{"model": "contrastive audio-text model", "dataset": "drum patterns on synthesised drum kits", "train_examples": 26041, "noise_aug": 0.01, "time_shift_ms": 50, "n_mels": 64, "hop_length": 320, "input": "log_mel", "spec_augment": true, "win_length": 512, "tokenizer": "word", "vocab_size": 159, "loss": "sigmoid", "embed_dim": 128, "encoder_arch": "vit", "encoder_norm": "rmsnorm", "encoder_norm_position": "post", "encoder_activation": "swiglu", "encoder_mlp_ratio": 3, "encoder_head_dim": 16, "encoder_fused_qkv": true, "encoder_bias": "none", "encoder_qk_norm": false, "encoder_parallel_block": false, "encoder_inner_norm": false, "encoder_drop_path": 0.15, "encoder_patch_size": [16, 4], "encoder_layers": 6, "encoder_width": 256, "encoder_positions": "sincos", "encoder_pooling": "class_token", "text_encoder_causal": false, "text_encoder_width": 128, "text_encoder_layers": 7, "text_encoder_norm": "rmsnorm", "text_encoder_norm_position": "pre", "text_encoder_activation": "gelu", "text_encoder_mlp_ratio": 4, "text_encoder_head_dim": 16, "text_encoder_fused_qkv": true, "text_encoder_bias": "all", "text_encoder_qk_norm": false, "text_encoder_parallel_block": false, "text_encoder_inner_norm": false, "text_encoder_drop_path": 0.1, "text_encoder_positions": "rope", "init": "torch_default", "residual_init": "none", "optimizer": "nadamw", "lr": 0.001, "beta1": 0.9, "beta2": 0.999, "eps": 1e-08, "cautious_weight_decay": true, "steps": 6200, "batch_size": 128, "epochs": 30.5, "lr_schedule": "wsd", "decay_fraction": 0.2, "final_lr_fraction": 0.1, "warmup_steps": 120, "weight_decay": 0.1}
Rows from block 3 of the audio encoder of a small contrastive audio-text model, named by matrix and row number. Rows with one number belong to one neuron. Each number is 128 + 32 x the weight over its row's rms, rounded and kept within 0 to 255. All counts start at 0. After the name is the row's rms in percent of the matrix's.
After each neuron's rows are labels from the 100 clips, of 14976, where the neuron reaches its largest size: "responds to" is what is common among them; "band" is the frequency band that holds the peak. Only what is clearly more common there than usual is listed. The data: drum patterns on synthesised drum kits. In brackets: how many of the 100, against the usual share in percent.
# gate: MLP gate (encoder.blocks.3.mlp.gate.weight, 768x256), inputs 128-255
# fc1: MLP up (encoder.blocks.3.mlp.fc1.weight, 768x256), inputs 128-255
# fc2: MLP down (encoder.blocks.3.mlp.fc2.weight, 256x768, transposed), outputs 128-255

gate.5 119 [112  98 103  79 142 128 179 176 156 154 124 132 103 142 120 109  11 156 124 145  84 131 125  90 154 164 116 176 156 168 163 151  84 131 153 123  95 112 147 131 135 132 124 128 143 193 113 156 145 108 132 170 138 187  97 157  99 137 153 119  63 146 105 138 179 109 158  42 134 119 133 114 115  84 125 119 179 137 118  70 151  99  76 102  97 134 151 136  73 150  87 185 104 150 109 158 147 136 159  98 159 132  85 124  94 124 106 121 138 166 125 175 116 126 157 119 151 114 183 112 109 155 200 149 131 163 131 106]
fc1.5 122 [149  95 115 102 109 126 115 102 128  80 111 125 104  65  99 162 122 177 174 176 143 132  99 131 146 135 142 158 171 162 154 101 136 176 124 128  98 148 137 122 185 161 196 126 152 124 117 208 105 135 169  84 165 111 157  86 131 132 121 160  97 124 109 177 152 134 132 127 103  80 116  62 101  93 124  92 113  81  68 112 126  46  86 111 129  77  92 144 162 149 117 171 150 163 136 189  92 101 197  88 110 155 169 165 138 184 142  83 128 137  71 165 166 171 170 200 141 196 126 132 125 154 132 123 114 117 116 147]
fc2.5 125 [161  99  65  75 149 131  62  90  90  75 125 144 122 136 135 126  81 113 110 101  94 123 172 105 180 130  97 118  83 139  87 180 162  71 142 137 175 122 140 124 110 130  83 117 150 116 119  88 119 117 142 110 138 133 137 116 204 114 165  89  75  84  71 121 150 104 116 163 139 147 150 125 128 180 133 131 113 145 131 130 144 125 100 142  82 121 150 173 155 110 169 154 143 164 135 153 125  88 119 154  98 143  91 174 164  87 162 167 176  97 103  99 171 149 121 120  97 136 127  90  84  83 115 135 113 150 165  65]
responds to: one drop (53 vs 8.4); four on the floor (44 vs 8.3)
band: 1000 to 2000 Hz (50 vs 25)

gate.393 098 [153 114 143 124 100 122 141 156  89 152 118  83 177 156 172  69 120 103  85 136 195 145 125  87 172 105 139 162 168 112  60 152 120 169  92 137 115 142  62 175 152 147 127 124  70 138 104  83 131 109  96  31 136 132 107 146 164 168  80  78 129 145 106  83 162 136 148 126  91 132 152 147  91 132 146 167 144  99 111 114  74 150  97 135 118  96 136 130 136 168  83 116 121 141  89 100 160 133 109  57 120 110  65 127 134 127  83  81 113 141  38 137 175 108  86  76 128 154 102 152 126 132  57 151  96 133 137  73]
fc1.393 083 [149 150 164 138  55 133 104  93 131  97 110 118 121 101 137 161 163 143 133 132 160 164 170  85 175 122 129 134 145 143 105  44 149 114 115 138 147 185 109 158 123 172 115 129 132 148  85  90 153 148  97  77  63  66 155 160 189 173 143 110 106 124  94 136 141 145 145 166 105 152 112 150  85 137 158  99 127 157 100  85 149 127  36 129  97  38 130 178 168 117 104 133 161 151 129  94  82 118 122 145  93 127 108 125 128 115 102  93 161 123 113 130 138 115 118 130 170  93 131 122  94  63 114 134 128 106 151 111]
fc2.393 085 [108 151  76 117 190 140 127 100 137 145 169  97 124 104 206 116 193 101  87 136 123  86 131 133  74  73 131 156  80 121 179  64 105 104 128  88 152 155 205 139 119  89 176 162 143  75 180 143 144  89 136 182 127  39  81  35 157  74 126 105  93 160 139 126 134 155 153 130 111 113 128 198 150 119 132  85 100  95 135 171 186 105 132 141  75 143 175  97  88 149 135 110 113 163 190  86 173 137 145 165 163 143 177 149 106 119 162 155 142 176 138 154 106 128 174  75  69 142 119  91 125  99 133 141 121 169 117 169]
responds to: one drop (67 vs 8.4); thin (high-pass) (49 vs 12.3)
band: 1000 to 2000 Hz (55 vs 25)

gate.153 110 [139 115 180 146  90 122 160 181 152 179 157  95 151  85 187 110  64 158  80 164 115 159  84  91 135 156 143 196 119 177 121 130  80 122 127 133  80  91 128 124 176 114 117 127  67 120 191 108 119  89 135 167 145 153 103 105 111  89 127 113  65  63 177  91 134 102 149 126 122 119 154 161 101  75 100 131 126 124 161 120 182 119 146 142 133 124 105 112 185 112 136 186 133 119 120 105 108  98 147 205 144 109 117 109 131  87 139  91 144 144 124 115 161 179  70 139 121 162 144 153 147 122 127 159  86 106  65 106]
fc1.153 113 [151 123 123  90 145 113 121 181 118 154 156  83 132 142 181  40 138 161 105 208 222  70 135 140 153 133 131 128  99 140  39  90 137 119 107 143  62  46 200 127  78 139 134 142 161  96 173 110 134 138  92 137 128 171 119  99 127 115 132 121 127 141 196 121 104 145 160  95 145 119 150 229 181 139  75 124  99 126 166 172 170 183 130 114 153 166 194 150 181 119 122 124 101 131  72 119  91  99 102 118 119  63  98  85 173 118 107  94 109 117 101 123 113 128 100 161 107 140 175 167 167 105 155 133 141 120 101 128]
fc2.153 128 [127 140 154 128 140 147 104 153 118 129 170  88 129 159 129 124 151  87 158  49 164 132 183 145 145 140  80 130 142 126 104 149 202 119 155 122 138  96 134  85 125 137  73 128 121 123 132  70  62 171  94 190 103 114 150 110 191 115 115 131 122 143 183  96 147  69  74  94 190 154 120 175  82 118 135 161 127 139 174 124 128 131 133 137 177 141 150 123 150  89 199 150 109 144 135 110 124  56 145 113  55 129 109 113  96 143 171 149 134 130 133 152 127 115 103 114 146 133 143 107 175  88 152 147 139 119  40 209]
responds to: mains hum (100 vs 7.8)
band: 250 to 500 Hz (100 vs 25)

gate.570 091 [120 111 117 114 159  45  96 145  81 166 108 221 165 128 158 136 110 141 130 165 164  97 191 169 165 129 135 158 110 189 155 157 121 133 156 116  79 187 132 129 106 136  59 160 153 161 163 127 176 131 130 103 100 151 148 151 152 132 125 107  98 169 143  81 102 162 137  95  95 148 119 123  51 112 135 119  93  84 124  73  55 107  80 145  99 127 127 115  78 118  83  89 131  84 167 161 206 158 128 111 190  87 107 129 134 111  95 126 139 136 140 123 140  95 116 148 131 154 173 138 123  90 181 130  98 105 169 119]
fc1.570 085 [107 147 163 111 111  66 140 119 167 168 164 112 149 107  88 195  91 157 129 179 137  85  98 161 130 165 100 123 177  94 106 137 147 161 102 138 112  75 129 176 135 106  79 136 133 147 104 167 154 172 201 183  91 122 120 136 168 143  96 114 138 196 135 113  99 143  75  94 138 101 155 111 155 149 125 180 142 110 119 148  93 124 137 115 156 134 143 139  88 150 142 134 185  82 101 183 117  62 144  62  53 113  79  48 105 110 128 159 135 164 135 163 105 176  88  73 125 109 147 134 148 139 150 159 109 102 132 107]
fc2.570 089 [164 121 169 101 121 101 130  58 112 126 136 160 163 189  90  61 137 139 161 153 127 103  81 142 140 131 118 116 120  95  94 185 142 120 138 133 110 165 167 157 115 113  90 134 178 125 110 164 170 117 148 111 168  89 100  71 148  62 148 142  80 223 132 110 150 115 116 115  96 142  60 101 113 151 143  94 133 141 147 151 102 154  92 154 123 124  95 205 153 127 151 119 111 156  66 135  78 127 124  82 171  86 106  65  94 117 165 109 123  81 176 106 145 116  91  68 161 155 115  69 185  68 109 109 131 170 146 111]
responds to: one drop (83 vs 8.4); closed hi-hat (65 vs 36.8)
band: 2000 to 4000 Hz (60 vs 25)

gate.701 105 [105 144 144 100 113 130 134 146 144 103 145 183 152 108 151 107  87 159 102 160 139 128 110 118 150 170 183 119  86 152  99  89 102  86 159 145  99  85 174 145  90 109  65 113  82 122 163  54  79 118 118  99 160 116 124 102 179 119 114 126 140 120 141 140 177  66 124 142 132 129  86 127 104 119 119 145 129 111 145 166 143 163 150 165 144 136  85 100 158  87 153 177 135 144 134  97 146 107 209  89  95 113 170  95 175 157 167 107 122 169 158 115 111 131 103 154  50 205  91 144 155 121 186  87  79 121 117 113]
fc1.701 109 [163 129 152 125  92 145 148 166 142 161 144  65 163 118 117 133 128 164 120 191 170 142 123  96 103 138  99 175 114  80  99 173  72 158 107 156 131  87 143 189 172 177 166 123 146 124 143 131 132 132  94 149 149 175 128 151 133  55 144  84 106 114 175 157 105 116 117 145 139 109 137 169 173 108 114 164 105  94 149 131 184 145 120 172 120  78 214 145  91 143 194 117 126 157  82 120 119  75  65 157 136 139 147 103 166 108 148 182 148 144 132 179 156 183 112 148 129 109 136 186 124 118  64 169  97 117  40 107]
fc2.701 119 [149 158 112 139 172 181 183 118 140  77 159  80 170 139 183  65 158  93 116  70 162 140 140  91 159 118 109 116  79 136 118 140 119  86 195  99 136 117 107  71 135 187 115 124 125 160 165 125 129 179 100 156 131 123 124 151 179 170  86 106  74 163 147 148 118  95 101 111  94 174 148 172 119 162 140 146  72  92 160 191 136 203 161 135 132 137 123 108 130  98 169 104 121 160  86 109  99  97 157 114  91  71  70 123 119  81 140  94 125  77 158 102 141 139 104 137 105  87 146  84 126 119 141 128 149 128  93 129]
responds to: mains hum (84 vs 7.8)
band: 250 to 500 Hz (91 vs 25)

gate.363 086 [152 155  96 128 181 131  94 169 175 148 108 155 103 145 118 102 131 177  62 146 178 114 118 167 152 119  84 152  89 124 121 197 149 156 157 153 157  76 166 168  94 186 108 158  98 191 120  51  83 140  74 149  98 174 111 187 154 172  98  65 129  84 164 140 105 161 103 133 106  95  76 163  58 134 110 131 170 140 151  81 136 142 127 142 189 157 148 129  92  68 110 112 102 118 142 171  96 132 140 117  74 105 106 131 147 134  68 138 131 142 140 148 134 134  95 139 172 161 105 185 166 167 112 130  95 112 166  95]
fc1.363 091 [ 47 122 122 171 113 155 118 130 141 130  97  84  77 160 160 109 110  79 127 129  96  62 154  95 109  97  79 132 139 166 114  52 157 108 138 120 125  83 109 148 135  91 151 172 119 151  91 147 132  88 180 143 143 133 153 136 176 122 113 158 154 136 122 155 170 115 177 144  83  70  62 104 110 106 101 177 117 161 144  87 143  95 125 108 124 156 165 138 126 142 118  87 158 100 114 119 156  62  78 143  95 176 113 108 130 137 112 102 132 138 153  81 103  71 182 123  96 146  71  92 102 162 164 156 141  82 153 128]
fc2.363 092 [ 54 110  61 106 180  25 193 120 166 171 146 107 123 147  96 181  93  91 124 103  95 104  93 145 113 138 146 133 159 146 119 175 145  81 133 117 181 172 153 152 135 125 142 112 120 102  96 140 113  70  76 122 170 142  97 124 161  80 175  99 131  87 158 139  93  88 102 141 153 131  94 156  93 135 107 100  83 114 147 116 155  83 150 138 142 134 121 145  71 120 130 120 155 152 127 141 194 122 170 105 118  92 125 180 121  93 152 133 106 118 123 191  86 133 138  88 111 165 133 127 120 165 106 123  93  95 112 116]
responds to: mains hum (38 vs 7.8); breakbeat (25 vs 8.9)
band: 250 to 500 Hz (64 vs 25)

gate.749 100 [165 140 118 128  90 100 122 113 181 133 153 196 159 154 125 119 114 121 132 104 163 184 111 146 131  93 118 125 119 119  76  94 118 112 168 169 115 118 173 112 124 153 111 107 148 162 131 132 133 151  91 160 146 183  85 177 154 113  94 138 102 119 187  90  80 115  88  99 131 136 116 210 111 121  82 177 154 119 117 126 162 140  94 169 128 198 127 165 135 145  84 197 110  89 127 131 120  83 123 104  92 125 109  84  89 151 108 113 178 102 142 141 141 111  78 122 139 109 204 221  86  92 168  96  74 149  91 100]
fc1.749 114 [112  74 118  94 127 128 125 101 130 133 141 144 126 160  46 164 125 147 187 101 117 187 117 108 151  89 192 116 101 148 169 160 133 127 179  87 119 164 158 186  79 134  97 136 146  93 118 134 136 145 152 109 120 111  26 175 153 127 121 144 161 132 132  95 116 129  73 112 132 104  97 166 135 166 158 144 131 124  87  98  84  81 172 135  82 232 117 133 148 144  88 162 176 102 150 106 127 142 199 111 165 171 103 158  77 139 139 125 164  79 182 159 156 103  67 137 146 105 178 175 154 195 189 125 117 145 184 100]
fc2.749 117 [116  91 125 177 198 119 103 127 160 114 101 152 170 120 150 129 169 185 109 166 148  96 117 147  67 104 170 154 163 159  97 108 104 117 116 132 138 162  47 136 159 138 125 149 131 143 136 151 130 141 134 107 129 150 120 165  86 135 101 165 163 122 132 118  66  86 137 170 131 179 102  99 156 130 149  98 137  83 145 187 106  79 146  74 158 157 131 108 111 113  70 127  59 150  56 126 113 114 101 167 113 105 111 105 116 127  75 113 129  84 139 118 128 112 114  42 148 125 123 147  94 105 132 136 107  78 205 139]
responds to: mains hum (98 vs 7.8)
band: 250 to 500 Hz (98 vs 25)